python train.py --model="multi-label image tagger" --train_examples=97500 --image_size=48 --crop_scale_min=1 --rotation_deg=10 --activation="silu" --depths=[4, 4, 4, 4] --widths=[128, 256, 512, 1024] --optimizer="adamw" --beta1=0.9 --eps=1e-06 --steps=20800 --batch_size=256 --warmup_steps=410 --weight_decay=0.04
Rows from block 6 of a small multi-label image tagger, named by matrix and row number. Rows with one number belong to one channel. Each number is 200 + 40 x the weight over its row's rms, rounded and kept within 0 to 999. All counts start at 0.
Before each channel's rows are labels from the 100 images, of 14848, where the channel reaches its highest value: "strongest on" is what is common among them. Only what is clearly more common there than usual is listed. The data: seven-segment displays showing three digits. In brackets: how many of the 100.
# r30: branch 2 reduce pointwise conv (model.blocks.6.r3.0.weight, 64x256x1x1), inputs 0-85
# b30: branch 2 3x3 conv (model.blocks.6.b3.0.weight, 96x64x3x3, transposed, each kernel summed), outputs 0-95

strongest on: amber glow (38); third digit: 0 (26)
r30.39,203,212,197,179,192,147,170,180,218,161,205,174,139,328,224,196,246,181,196,219,191,216,133,179,200,205,194,131,200,210,107,254,265,238,168,172,178,214,235,256,226,173,204,207,144,238,177,162,223,218,137,245,170,186,225,190,182,197,137,184,200,181,199,194,224,218,163,157,255,244,189,203,253,243,137,209,176,203,223,182,126,204,195,155,122,230
b30.39,204,220,202,246,215,219,221,165,205,193,175,211,184,188,246,239,183,186,168,181,223,227,185,139,188,144,148,167,149,163,226,240,207,237,210,188,166,303,179,250,191,219,215,189,256,201,172,216,205,181,206,307,182,218,143,253,197,90,264,136,226,221,226,160,277,205,234,270,120,287,211,170,216,218,213,248,218,123,198,234,188,138,294,175,175,215,205,206,214,245,217,152,154,176,231,204

strongest on: the digit 4 (100); third digit: 4 (61); second digit: 4 (47); red glow (42)
r30.0,212,190,225,204,181,197,226,192,203,226,227,222,208,195,184,193,198,193,198,206,199,241,249,216,210,187,205,182,226,183,188,206,198,191,217,211,190,195,170,198,194,184,179,236,203,233,185,174,187,257,206,213,210,190,183,155,185,223,134,210,202,220,189,210,235,113,225,197,173,186,198,195,177,161,178,237,242,195,232,183,271,191,173,207,190,198
b30.0,170,209,164,224,211,164,244,201,203,203,206,220,190,198,155,221,180,138,150,124,134,185,218,175,136,178,204,166,194,112,224,267,168,143,160,160,209,210,207,259,197,167,209,191,173,191,158,171,221,179,145,280,235,200,218,173,185,141,242,178,219,276,197,117,177,123,201,163,237,172,164,119,186,235,181,185,244,116,209,225,164,132,197,207,240,189,133,235,210,178,205,90,154,168,199,165

strongest on: white glow (53)
r30.31,117,164,153,165,202,168,95,224,182,196,218,202,202,223,230,219,200,181,189,290,244,180,174,200,167,225,175,198,218,184,191,272,159,234,191,210,222,84,235,97,158,176,226,231,150,217,225,166,190,238,203,157,238,155,217,203,199,133,219,185,187,192,213,209,173,223,258,236,272,188,195,191,139,220,240,206,204,186,193,266,192,173,211,202,152,237
b30.31,225,194,280,155,144,220,260,193,213,271,125,117,172,231,183,167,251,166,222,155,249,121,160,132,197,198,258,200,164,184,195,205,136,173,269,264,178,224,155,191,121,151,178,279,220,205,121,151,187,173,205,211,230,196,217,189,193,185,152,223,241,135,246,190,124,205,237,228,192,178,211,222,210,226,215,200,230,183,257,175,156,227,158,158,206,192,187,156,175,180,198,121,211,190,216,134

strongest on: blue glow (41)
r30.2,156,249,167,172,200,215,368,200,204,208,181,186,233,280,216,142,153,217,217,120,165,200,123,180,216,220,199,157,149,210,181,243,251,183,125,159,185,226,197,260,120,264,184,174,198,184,183,268,212,171,263,228,149,246,149,244,245,252,234,201,214,206,164,197,198,155,215,156,95,197,149,236,218,214,180,246,210,235,236,133,119,170,253,185,152,118
b30.2,185,117,135,189,225,210,166,172,213,206,244,129,227,208,237,195,216,157,164,175,142,139,233,158,106,181,206,182,220,205,151,229,104,213,260,179,227,281,193,190,261,204,218,209,163,201,198,183,223,203,173,229,205,220,197,111,139,207,255,183,182,260,291,225,256,161,152,207,160,183,206,194,208,194,182,137,183,136,171,155,123,160,186,203,174,180,212,222,260,253,174,200,223,287,175,216

strongest on: the digit 5 (67); amber glow (44); second digit: 5 (30); first digit: 5 (27)
r30.16,209,160,134,206,183,151,188,185,218,193,226,215,193,196,392,186,95,189,192,207,207,215,188,211,205,192,168,153,227,236,193,217,183,194,180,176,178,249,182,219,237,174,176,235,128,200,223,193,177,215,179,212,231,127,232,194,209,215,137,189,173,197,200,198,192,93,232,173,157,193,166,199,136,196,202,204,241,201,232,127,195,163,230,167,212,140
b30.16,217,238,193,136,177,209,234,199,181,201,207,126,207,178,165,174,197,229,221,214,202,237,226,206,240,200,266,150,318,248,255,231,177,171,279,225,234,237,228,184,231,189,222,177,206,147,254,288,246,181,188,200,206,324,219,135,127,240,188,183,221,154,157,205,186,297,209,218,222,234,245,191,161,242,210,204,122,212,222,232,184,241,249,145,211,187,274,169,184,212,177,203,240,227,195,237

strongest on: blue glow (37); first digit: 5 (26)
r30.33,164,191,221,168,191,111,143,222,178,195,149,191,162,177,244,141,147,182,162,190,221,280,226,193,199,205,237,72,213,204,185,232,240,182,182,232,207,204,119,205,246,102,128,217,140,209,120,208,190,211,154,225,189,115,217,198,216,215,189,167,205,205,225,175,197,179,203,152,147,190,162,188,222,148,238,143,234,217,174,211,170,187,123,209,187,172
b30.33,203,314,219,215,142,214,203,203,263,271,157,239,205,182,178,244,237,228,207,215,217,270,210,269,243,166,136,178,183,194,282,179,233,169,193,147,194,247,205,214,215,214,144,162,231,174,218,179,209,125,249,216,176,201,217,172,221,108,207,232,206,194,134,244,255,265,172,235,152,220,195,177,214,261,235,120,156,173,237,272,153,216,250,218,230,194,241,203,186,151,237,206,184,260,191,260

strongest on: the digit 9 (56); green glow (41); first digit: 9 (41); first digit: 8 (26)
r30.52,153,251,217,175,204,199,229,196,246,236,201,194,201,202,185,193,210,171,194,149,113,221,237,222,244,191,188,223,142,204,196,155,261,154,220,244,170,249,188,301,293,227,218,193,194,174,205,164,225,139,120,181,164,203,222,213,174,261,137,189,207,191,140,159,180,182,213,179,214,177,208,120,219,190,215,166,205,169,176,204,202,196,269,180,276,160
b30.52,180,201,165,134,179,163,204,171,121,191,218,94,211,140,212,164,199,186,175,217,237,103,182,231,128,260,207,210,149,270,207,190,127,166,194,189,165,115,149,156,214,161,161,208,190,170,208,281,211,246,238,188,170,200,186,247,166,137,198,199,155,147,217,190,192,193,299,129,179,181,217,243,181,233,196,217,184,135,226,242,159,250,137,150,185,204,206,210,181,199,187,256,192,160,169,213

strongest on: the digit 1 (63); second digit: 1 (42)
r30.55,110,211,230,172,165,219,192,157,193,202,216,193,257,176,171,238,139,171,192,175,177,204,295,208,189,180,269,134,175,238,150,173,209,173,159,210,144,225,198,188,237,151,254,235,284,194,247,172,193,209,288,198,175,221,214,185,194,212,140,192,179,215,200,242,185,204,258,211,231,188,218,212,248,116,182,198,143,184,189,224,176,170,194,149,178,164
b30.55,200,228,184,229,168,217,181,167,169,174,248,228,215,158,218,238,177,224,203,219,209,182,184,209,226,278,157,177,100,211,169,218,251,236,239,155,200,178,261,243,240,197,147,195,208,113,186,207,256,171,201,247,143,167,157,246,205,35,248,232,188,224,182,196,234,147,242,197,152,208,218,227,250,270,216,241,216,100,216,215,172,250,152,197,173,248,148,220,187,196,168,188,172,156,169,198

strongest on: dark on pale (41)
r30.28,185,168,165,205,200,160,197,181,166,168,163,173,230,190,226,185,162,182,198,249,258,239,113,172,214,206,228,104,219,166,152,232,166,167,151,206,204,198,148,153,139,157,96,214,214,248,173,225,185,269,274,235,181,182,199,180,166,143,199,167,170,196,226,178,240,179,199,180,186,208,165,279,141,209,133,202,231,202,240,216,168,184,184,219,101,204
b30.28,134,108,210,154,210,157,240,204,205,187,127,196,117,157,192,207,222,203,182,228,175,251,152,208,218,157,206,219,201,207,255,171,258,256,217,249,193,209,202,131,177,239,135,203,224,235,174,122,129,196,226,169,204,195,161,168,97,110,215,172,176,196,206,161,202,225,235,234,160,148,215,194,178,206,235,209,252,200,263,140,226,153,223,182,135,218,191,188,183,139,233,148,265,136,219,157

strongest on: white glow (57); third digit: 5 (25)
r30.51,83,190,264,233,195,191,129,200,213,202,170,184,161,151,141,261,193,184,198,147,259,255,178,197,206,209,215,153,202,186,134,253,290,198,238,218,192,182,101,216,258,136,159,231,186,235,147,148,258,142,141,176,142,172,203,194,189,183,233,203,192,190,287,186,208,199,206,197,132,175,206,195,246,160,212,233,183,180,188,212,260,198,152,153,255,184
b30.51,209,211,214,231,210,207,120,190,179,188,223,241,198,201,219,184,235,212,179,197,141,225,176,242,234,247,158,196,295,135,205,236,208,264,137,109,165,184,244,245,193,276,155,152,181,212,155,223,235,201,214,234,192,231,175,152,256,160,265,200,230,234,200,244,238,205,81,226,202,210,192,143,190,191,195,89,140,229,159,202,225,160,127,241,188,170,190,208,233,266,207,145,177,242,210,199

strongest on: the digit 3 (72); second digit: 3 (34); third digit: 3 (26)
r30.25,170,144,254,259,172,207,79,158,171,189,199,180,172,139,171,308,166,183,201,78,314,210,196,187,212,165,235,191,185,197,165,261,205,213,283,135,146,149,166,156,222,128,226,225,168,239,225,176,216,121,110,204,195,159,196,151,219,150,126,211,210,218,292,241,204,205,214,229,167,153,236,203,177,180,203,255,172,178,241,175,165,164,78,212,134,128
b30.25,168,204,162,180,234,220,173,191,171,176,229,241,208,144,207,151,203,201,172,175,106,256,155,160,242,217,175,169,208,226,195,233,205,210,138,161,223,146,209,205,212,190,148,107,203,184,193,187,230,185,164,204,227,186,146,163,257,184,201,195,180,182,114,229,180,196,98,190,197,227,182,187,191,181,154,181,139,196,161,203,211,61,148,228,213,173,203,115,157,236,227,105,103,198,169,181

strongest on: dark on pale (42)
r30.36,201,203,184,120,213,227,165,169,221,170,187,231,288,251,226,168,217,208,194,199,243,238,207,202,214,211,224,118,165,195,139,173,185,205,163,205,209,123,269,112,134,191,171,229,207,151,195,229,204,284,259,190,227,206,222,243,199,167,241,224,218,205,241,193,225,224,188,229,236,179,173,270,220,183,119,228,242,227,172,163,90,158,205,197,155,229
b30.36,136,185,102,127,233,219,161,153,208,180,219,182,284,217,163,153,152,181,172,160,212,132,180,244,227,147,123,187,134,219,186,201,205,196,223,132,237,160,139,187,254,214,198,193,242,240,206,194,182,176,149,223,210,200,171,198,162,102,200,197,191,168,225,189,206,211,146,185,133,174,236,217,151,202,99,212,208,147,179,181,197,194,161,136,178,128,259,252,201,168,245,199,259,249,167,185

strongest on: second digit: 6 (25)
r30.43,178,209,213,216,171,156,271,184,205,188,180,161,151,225,190,191,201,185,205,215,156,214,186,192,227,214,192,173,132,234,174,204,248,192,177,142,195,403,172,330,220,239,173,151,196,195,193,226,224,146,201,224,196,276,155,188,232,237,171,178,179,187,164,181,183,62,204,109,182,235,182,183,253,191,231,232,224,195,260,167,153,197,261,121,219,176
b30.43,228,215,209,210,205,219,216,185,159,199,167,101,220,187,234,208,242,189,208,192,261,3,218,203,195,191,235,216,218,182,169,208,45,109,234,223,173,238,186,213,171,209,200,215,219,219,151,202,159,189,251,168,138,197,206,182,205,182,216,176,193,161,246,212,194,173,241,195,232,151,187,191,217,203,207,179,174,193,193,171,74,224,225,149,226,187,207,193,221,228,169,205,221,226,189,233

strongest on: the digit 4 (100); second digit: 4 (48); third digit: 4 (37); amber glow (35)
r30.24,162,194,199,197,183,174,192,196,201,209,217,178,195,198,192,200,188,205,186,183,169,199,205,225,205,229,180,216,205,181,210,185,217,176,211,260,197,214,193,242,267,217,201,210,154,189,220,164,201,220,86,204,182,180,184,155,200,227,177,193,196,196,150,172,216,124,174,186,138,253,198,179,246,121,186,210,170,178,210,160,258,186,200,207,196,211
b30.24,167,191,190,193,177,142,236,171,248,252,194,148,155,211,188,204,184,182,190,151,181,116,206,206,87,187,188,185,168,136,212,207,141,134,151,158,174,202,134,241,243,168,195,172,217,190,184,211,201,168,211,223,230,186,193,189,118,151,229,170,206,202,202,119,234,182,208,176,168,174,189,175,235,235,139,145,199,101,223,237,101,110,202,178,235,191,150,205,230,160,191,121,158,163,262,192

strongest on: the digit 5 (57); dark on pale (44); third digit: 5 (31); second digit: 5 (30)
r30.44,216,214,150,214,208,219,199,230,178,180,189,181,199,184,69,185,214,220,215,225,205,189,69,203,223,196,122,217,168,140,179,182,250,176,206,214,220,201,236,253,188,189,223,188,195,223,197,208,194,252,108,182,155,167,178,206,122,179,158,208,205,196,206,143,151,148,190,155,140,192,206,210,193,215,185,216,237,219,238,189,259,217,215,231,183,272
b30.44,206,142,121,198,196,240,206,130,201,203,215,227,151,197,199,224,201,202,212,154,183,167,147,143,182,115,155,181,189,147,169,219,100,216,211,192,241,256,209,196,233,212,231,144,224,303,106,150,165,150,186,282,220,236,150,156,166,176,245,200,240,235,245,186,192,198,163,221,202,262,199,148,182,142,197,217,192,131,251,142,240,161,244,140,193,154,196,169,179,173,174,164,203,213,175,159

strongest on: blue glow (43); second digit: 2 (26)
r30.40,316,212,241,260,245,195,177,233,162,184,211,211,155,203,191,90,177,197,183,155,207,197,130,170,170,219,234,180,234,214,182,221,272,242,225,196,172,175,169,196,186,120,193,186,229,206,174,228,207,38,226,249,164,207,279,226,168,219,134,190,218,200,287,191,213,168,228,176,211,216,152,178,248,135,227,230,171,219,152,176,193,199,164,116,184,156
b30.40,218,236,160,203,195,188,152,162,170,187,172,250,203,196,125,188,171,193,198,205,196,264,235,148,195,168,262,196,211,207,150,187,185,84,141,192,222,283,185,207,196,217,292,183,185,163,184,241,156,168,170,220,205,177,167,199,196,185,182,162,228,245,200,206,164,154,144,201,229,246,104,111,178,136,142,263,152,161,191,243,206,303,197,196,195,160,218,251,235,241,227,227,195,257,185,262

strongest on: red glow (41)
r30.6,245,244,181,177,212,205,94,156,175,174,152,195,280,222,235,190,200,200,147,232,164,155,179,173,174,196,185,98,180,232,167,234,245,223,201,156,192,165,221,158,263,101,226,209,274,158,206,217,183,144,195,208,210,216,273,269,160,212,195,184,184,177,241,192,175,222,147,196,214,147,211,202,260,203,185,230,287,226,224,231,143,202,275,160,146,207
b30.6,136,189,136,173,155,136,223,201,134,205,195,173,243,201,161,154,182,182,202,132,129,199,170,159,183,228,176,123,212,207,153,201,106,162,200,168,256,205,154,239,200,176,221,202,168,148,168,236,215,143,196,207,190,142,186,219,138,281,139,200,147,129,204,193,150,205,186,170,202,193,210,225,197,216,124,265,179,225,166,204,193,194,162,152,197,161,197,130,172,257,203,118,152,203,197,105

strongest on: dark on pale (48)
r30.41,216,221,130,172,205,195,248,193,174,186,246,173,208,193,207,93,171,208,196,228,202,195,12,166,214,189,186,204,168,197,186,241,194,197,173,162,199,182,162,187,92,165,153,149,198,222,135,245,200,193,293,238,159,193,192,159,168,210,156,201,193,209,200,165,198,152,193,196,157,206,121,246,182,185,142,244,176,212,220,136,184,125,160,189,172,76
b30.41,129,107,195,143,183,206,233,227,232,216,160,199,165,222,186,218,181,228,183,200,171,214,225,235,219,180,190,214,250,217,174,212,241,301,240,244,226,213,230,148,187,245,170,152,198,239,140,168,157,192,122,124,158,221,190,52,142,173,218,195,223,218,267,195,181,182,193,209,217,188,186,179,198,137,188,157,244,220,211,107,192,224,292,197,188,204,218,232,243,230,143,207,247,248,218,227

strongest on: the digit 4 (76); second digit: 4 (41); third digit: 4 (32)
r30.37,240,111,236,153,193,220,218,202,208,230,171,227,211,69,248,224,198,184,202,304,150,155,191,203,144,203,163,257,195,199,306,207,153,184,188,147,188,181,192,176,193,274,394,212,172,160,248,158,199,257,231,155,194,183,183,175,183,183,145,223,230,207,173,209,182,244,240,175,179,220,161,202,241,223,194,183,142,227,242,155,217,222,140,267,165,147
b30.37,210,161,183,103,243,98,221,215,191,190,150,247,171,204,202,186,196,215,191,97,208,260,196,196,179,187,264,211,217,214,177,222,202,211,219,273,216,156,216,179,189,165,184,179,259,180,180,226,181,134,233,199,171,146,184,179,88,147,203,188,211,176,257,86,254,190,221,164,216,213,226,199,176,191,216,218,198,170,232,200,196,221,156,198,184,221,142,190,224,206,198,177,142,50,165,182

strongest on: the digit 4 (73); green glow (45); second digit: 4 (40); third digit: 4 (34)
r30.49,165,188,214,230,205,167,220,214,260,179,172,196,136,212,226,215,202,151,207,174,157,231,156,230,267,207,194,234,229,158,156,179,246,231,208,166,170,268,163,299,163,242,235,170,106,236,232,197,211,204,83,196,177,117,170,160,240,254,125,218,182,208,145,226,262,142,188,220,183,385,194,220,190,169,152,215,169,198,224,252,294,234,164,93,156,158
b30.49,171,204,150,219,239,187,219,234,180,204,171,159,173,203,206,216,229,192,196,184,206,163,173,189,35,247,206,158,227,178,192,241,86,205,235,171,177,233,135,246,269,213,220,224,227,235,183,286,238,175,228,158,195,184,189,232,129,178,225,166,197,162,243,203,210,209,242,154,165,147,257,186,196,265,170,170,128,156,178,264,106,222,230,180,232,179,173,189,200,143,245,195,202,205,199,152

strongest on: the digit 7 (91); second digit: 7 (50); red glow (42); first digit: 7 (27)
r30.10,166,174,240,153,197,188,208,211,228,206,219,182,181,34,230,224,202,194,213,195,193,191,215,188,157,212,210,205,190,230,172,256,191,207,143,161,173,162,233,190,134,282,216,219,155,173,259,189,206,156,272,165,181,187,151,210,270,172,188,204,226,203,190,242,170,168,246,197,173,220,148,168,185,161,174,201,150,225,177,208,201,224,78,199,180,154
b30.10,226,202,160,215,179,128,198,212,210,221,121,269,205,179,219,245,218,207,182,128,181,253,260,215,169,213,242,227,206,197,190,205,178,196,215,268,186,169,189,149,160,143,175,138,185,171,172,194,139,117,176,257,155,155,173,93,176,149,160,217,193,170,257,122,212,187,188,173,227,247,223,183,169,200,219,141,207,181,223,169,269,227,245,245,130,197,130,200,219,226,195,151,144,100,213,215

strongest on: the digit 1 (72); third digit: 1 (52); white glow (45)
r30.32,326,140,209,223,181,189,196,204,76,194,162,188,135,307,207,232,162,228,189,211,178,101,234,159,81,221,215,161,192,204,135,242,179,251,161,133,157,235,205,217,174,166,269,196,202,216,228,180,169,206,258,216,143,211,186,183,200,96,178,195,158,216,206,214,171,174,134,132,167,203,220,232,184,257,192,171,120,204,162,202,263,166,138,213,132,208
b30.32,223,196,116,207,192,238,183,166,209,168,202,220,240,145,225,226,185,141,198,161,213,203,247,116,229,171,180,222,203,162,104,230,226,195,184,148,260,237,248,214,200,192,168,143,252,201,201,214,173,100,168,147,141,221,135,75,146,163,255,180,217,218,273,146,228,227,202,225,259,195,171,149,193,220,162,163,172,165,172,189,166,170,229,186,187,239,249,259,233,271,193,172,201,221,211,216

strongest on: white glow (42)
r30.23,216,181,219,185,174,224,289,168,182,226,191,211,251,98,131,228,192,195,194,169,193,239,184,170,188,166,222,190,139,206,189,164,181,180,163,172,179,258,134,147,170,148,213,151,361,233,191,219,213,174,370,215,232,378,167,188,146,183,159,181,193,196,202,220,191,107,202,171,172,197,123,199,159,149,199,227,208,208,233,134,232,201,211,125,188,174
b30.23,218,205,220,214,222,197,228,208,140,205,163,158,186,206,165,224,235,179,217,167,256,20,216,210,184,163,218,208,189,191,146,204,167,76,226,208,184,205,237,210,171,217,224,219,209,218,102,106,147,158,207,167,146,144,205,168,228,189,195,187,197,203,249,210,177,105,210,182,220,151,154,170,210,227,193,188,205,210,206,141,157,251,201,164,238,153,142,208,236,217,163,198,240,196,146,234

strongest on: dark on pale (42)
r30.7,173,162,183,204,163,177,254,167,206,201,238,181,180,231,185,226,192,200,194,190,214,207,73,193,234,203,167,206,139,163,177,212,216,230,175,178,216,276,179,231,138,182,209,151,170,209,216,208,209,236,260,235,218,205,130,158,200,163,153,186,192,209,188,153,183,69,218,152,136,220,142,223,213,160,199,185,119,201,197,160,160,166,157,165,168,166
b30.7,212,220,203,211,170,235,197,183,211,242,181,149,208,180,223,248,210,173,192,195,216,7,196,207,215,196,184,231,199,194,149,188,132,110,219,192,183,234,183,216,223,196,212,218,198,209,137,191,166,94,214,157,155,216,204,117,204,159,256,193,175,204,231,199,225,173,220,207,249,194,227,200,243,271,188,74,218,160,217,196,133,216,235,180,241,233,193,198,205,188,142,208,222,256,194,252

strongest on: the digit 4 (62); dark on pale (41); green glow (38); third digit: 4 (37)
r30.3,76,203,155,125,163,190,160,166,292,221,188,199,238,179,233,233,202,163,167,199,179,228,215,207,250,186,138,199,203,182,202,163,146,215,185,190,166,198,211,197,201,201,173,219,208,213,227,153,188,209,196,160,232,195,181,197,185,248,215,211,190,214,165,214,208,131,178,175,217,271,187,260,188,177,176,213,188,213,219,182,263,181,231,181,114,214
b30.3,160,165,155,140,197,174,218,201,175,190,210,145,203,171,197,186,185,162,211,168,168,160,136,160,108,191,197,148,172,148,200,212,147,207,199,161,196,228,195,222,284,206,246,210,241,232,187,199,236,207,212,211,224,199,199,239,117,138,206,182,195,213,205,193,135,188,175,90,200,169,261,182,174,239,171,211,203,110,159,163,106,123,173,176,194,188,185,163,173,119,215,112,179,168,182,105

strongest on: third digit: 7 (28)
r30.9,234,182,241,256,209,224,166,237,214,190,200,232,162,200,208,178,222,170,194,214,207,200,120,219,219,176,189,263,250,155,168,246,217,222,230,214,182,198,119,247,152,178,149,183,156,254,145,171,217,157,84,172,155,149,184,135,166,202,134,182,191,192,234,190,219,118,123,183,159,223,185,187,197,211,224,218,201,175,233,227,324,219,163,94,215,171
b30.9,160,234,201,235,191,182,213,231,162,178,200,208,176,222,192,172,216,197,198,187,157,248,154,179,176,188,219,115,256,105,190,247,145,235,134,184,188,235,259,284,199,324,195,175,215,205,173,232,195,211,197,212,225,207,143,214,164,195,181,147,212,218,151,249,188,250,192,210,209,169,195,141,191,126,228,88,126,204,230,191,212,191,179,250,152,195,222,242,264,137,250,174,163,235,222,120

strongest on: the digit 4 (100); third digit: 4 (39); second digit: 4 (39); amber glow (37)
r30.53,242,216,213,192,206,218,176,204,213,191,212,187,253,232,170,217,215,227,200,186,204,211,222,217,219,214,220,207,206,200,221,179,215,228,224,237,192,202,201,214,222,173,192,204,199,189,174,205,213,243,181,214,213,196,216,210,182,208,178,212,190,219,210,188,211,230,203,187,225,223,189,199,182,190,200,213,186,184,192,209,221,203,211,184,193,188
b30.53,139,203,170,164,209,109,237,176,255,266,249,219,181,205,203,145,100,182,190,142,205,148,193,181,200,165,153,233,124,208,204,210,191,230,122,172,251,191,186,233,194,186,175,174,178,185,169,258,210,163,133,212,196,150,201,202,202,208,330,169,195,276,195,168,267,225,257,193,178,150,181,177,199,238,159,157,215,209,217,297,139,214,166,190,273,173,192,224,213,163,246,185,176,173,199,217

strongest on: second digit: 4 (27)
r30.11,154,209,141,129,173,171,226,194,233,208,196,161,215,262,222,177,231,170,205,246,100,205,164,171,191,228,149,192,180,176,180,210,179,199,66,197,218,225,230,187,62,216,227,214,195,159,256,238,163,270,269,199,186,198,130,183,198,205,230,212,197,189,126,178,149,177,238,140,148,215,180,152,144,157,209,162,150,136,197,177,274,149,257,157,152,256
b30.11,218,169,221,200,129,149,158,162,210,154,146,200,197,225,202,101,210,217,198,218,173,201,206,194,218,226,96,182,140,131,167,154,188,219,172,153,151,206,162,168,165,149,136,162,206,162,191,218,172,228,150,175,190,168,179,238,165,190,161,202,230,138,160,226,168,225,133,235,234,163,226,174,145,111,232,176,200,252,231,183,222,152,215,238,174,202,208,173,146,196,279,117,112,244,247,166

strongest on: dark on pale (40)
r30.57,178,218,185,149,213,235,244,245,148,237,223,183,226,140,122,98,177,200,194,200,94,131,177,191,171,202,159,224,163,215,213,172,191,194,198,235,207,220,192,249,198,268,162,208,247,157,167,197,149,185,192,169,174,217,190,215,206,198,173,218,214,207,163,178,197,267,200,178,236,139,220,152,204,225,178,208,184,203,223,232,213,231,193,245,207,178
b30.57,227,200,169,188,184,178,176,155,196,171,245,233,228,141,200,185,240,226,173,186,236,159,293,224,162,127,234,248,200,235,188,187,222,190,187,238,209,162,197,186,209,166,186,199,202,173,168,198,121,121,229,287,200,197,207,126,120,191,215,223,248,208,236,215,344,201,228,233,152,217,188,133,185,200,200,180,215,113,218,230,236,183,171,199,129,155,175,240,253,224,176,255,190,243,236,283

strongest on: the digit 5 (58); first digit: 5 (29)
r30.12,254,203,142,246,200,207,151,187,228,191,275,220,248,286,208,184,181,199,201,179,191,158,226,199,199,181,130,131,175,214,232,227,275,209,182,234,199,210,237,226,303,192,253,247,179,189,195,176,206,175,181,220,187,159,255,252,190,205,152,193,206,211,240,194,133,174,204,198,195,219,172,172,187,191,211,229,162,216,191,197,99,165,221,196,183,132
b30.12,183,202,194,182,139,209,237,203,135,163,224,269,218,251,209,188,132,200,189,201,216,225,226,207,230,302,167,227,241,163,130,180,215,211,220,191,225,219,170,161,213,197,225,175,209,161,146,232,259,167,237,234,143,222,186,171,159,209,171,202,187,182,194,208,224,236,284,199,209,253,195,278,191,184,187,225,188,154,210,261,236,278,189,228,214,239,191,233,197,251,247,341,147,243,256,304

strongest on: the digit 0 (100); second digit: 0 (49); first digit: 0 (41); amber glow (38)
r30.18,153,210,248,189,209,180,170,198,216,209,213,141,177,229,212,194,268,188,226,244,201,190,168,192,184,188,179,204,142,200,161,212,270,218,193,186,175,215,306,208,246,206,193,175,188,156,226,209,250,188,179,199,213,220,192,226,242,132,213,196,196,191,205,174,186,151,171,162,145,212,205,210,213,234,198,188,160,210,221,219,201,184,159,135,216,166
b30.18,193,246,176,198,156,209,209,192,203,204,182,156,230,214,230,209,148,224,193,167,214,0,224,262,216,191,143,214,176,216,222,194,189,176,227,220,203,199,78,237,163,195,214,237,246,256,225,188,171,210,223,189,163,221,219,188,220,193,218,215,207,193,210,212,254,295,214,223,257,242,244,199,225,209,182,145,183,224,200,264,277,228,196,150,222,154,244,228,183,200,178,255,203,284,233,206

strongest on: first digit: 3 (28)
r30.35,70,200,222,244,209,177,160,190,228,151,124,211,182,241,211,256,179,173,194,136,276,247,203,208,236,197,258,163,204,231,180,285,242,208,213,189,170,223,201,217,198,164,209,188,202,223,204,198,221,154,156,205,207,199,222,185,222,206,165,170,169,175,230,196,163,220,251,212,86,173,181,163,157,213,205,206,206,203,170,232,226,160,150,126,197,245
b30.35,178,186,136,100,218,214,137,164,164,210,230,178,173,144,215,159,207,184,136,150,115,231,143,147,242,214,141,192,228,223,235,222,139,189,214,156,196,137,192,173,225,241,161,181,157,251,168,179,260,163,171,266,191,244,167,175,191,177,214,184,195,231,184,186,174,253,105,170,196,202,197,200,196,190,170,147,133,198,207,193,178,173,143,178,198,141,178,150,131,199,153,109,200,198,184,107

strongest on: the digit 5 (55); amber glow (38); style: white glow (36); second digit: 5 (32)
r30.8,181,160,121,165,188,156,192,200,148,192,241,173,88,193,228,286,141,168,215,215,203,184,249,146,134,215,214,177,235,218,188,313,193,242,107,146,197,171,223,173,133,227,207,234,143,245,288,191,234,194,236,188,198,138,148,162,225,158,176,197,179,210,165,274,215,211,218,173,238,209,156,203,235,221,196,209,183,218,175,157,107,158,182,156,156,206
b30.8,200,158,284,192,153,184,211,197,250,186,178,173,201,207,262,141,118,273,227,228,274,249,215,148,213,159,166,248,192,216,128,154,203,293,183,288,177,207,175,188,151,281,197,162,201,159,169,213,172,188,248,201,193,246,167,183,136,198,216,222,237,183,213,199,251,169,226,208,223,197,215,189,81,219,254,111,229,192,194,140,172,243,205,185,224,207,231,205,177,122,229,211,215,179,206,169

strongest on: dark on pale (68)
r30.14,194,179,233,126,190,163,188,208,207,186,187,203,203,161,211,173,226,169,183,216,152,214,214,199,204,211,250,181,186,227,197,103,184,191,187,193,191,246,182,206,180,238,178,202,210,188,129,165,219,223,220,217,215,170,224,194,203,232,198,215,192,213,186,203,193,167,230,174,210,246,216,151,212,154,246,54,169,106,169,253,180,226,239,203,153,223
b30.14,160,182,157,233,206,204,233,179,130,169,61,245,187,221,215,194,146,223,254,196,156,215,189,230,153,220,196,230,109,164,174,212,244,184,165,172,92,218,177,184,105,181,174,270,235,228,170,217,142,134,159,158,198,111,197,236,243,138,223,164,201,118,230,217,222,208,263,183,203,184,161,196,177,187,168,202,227,151,194,220,208,215,175,184,204,206,197,238,213,205,249,269,228,172,169,191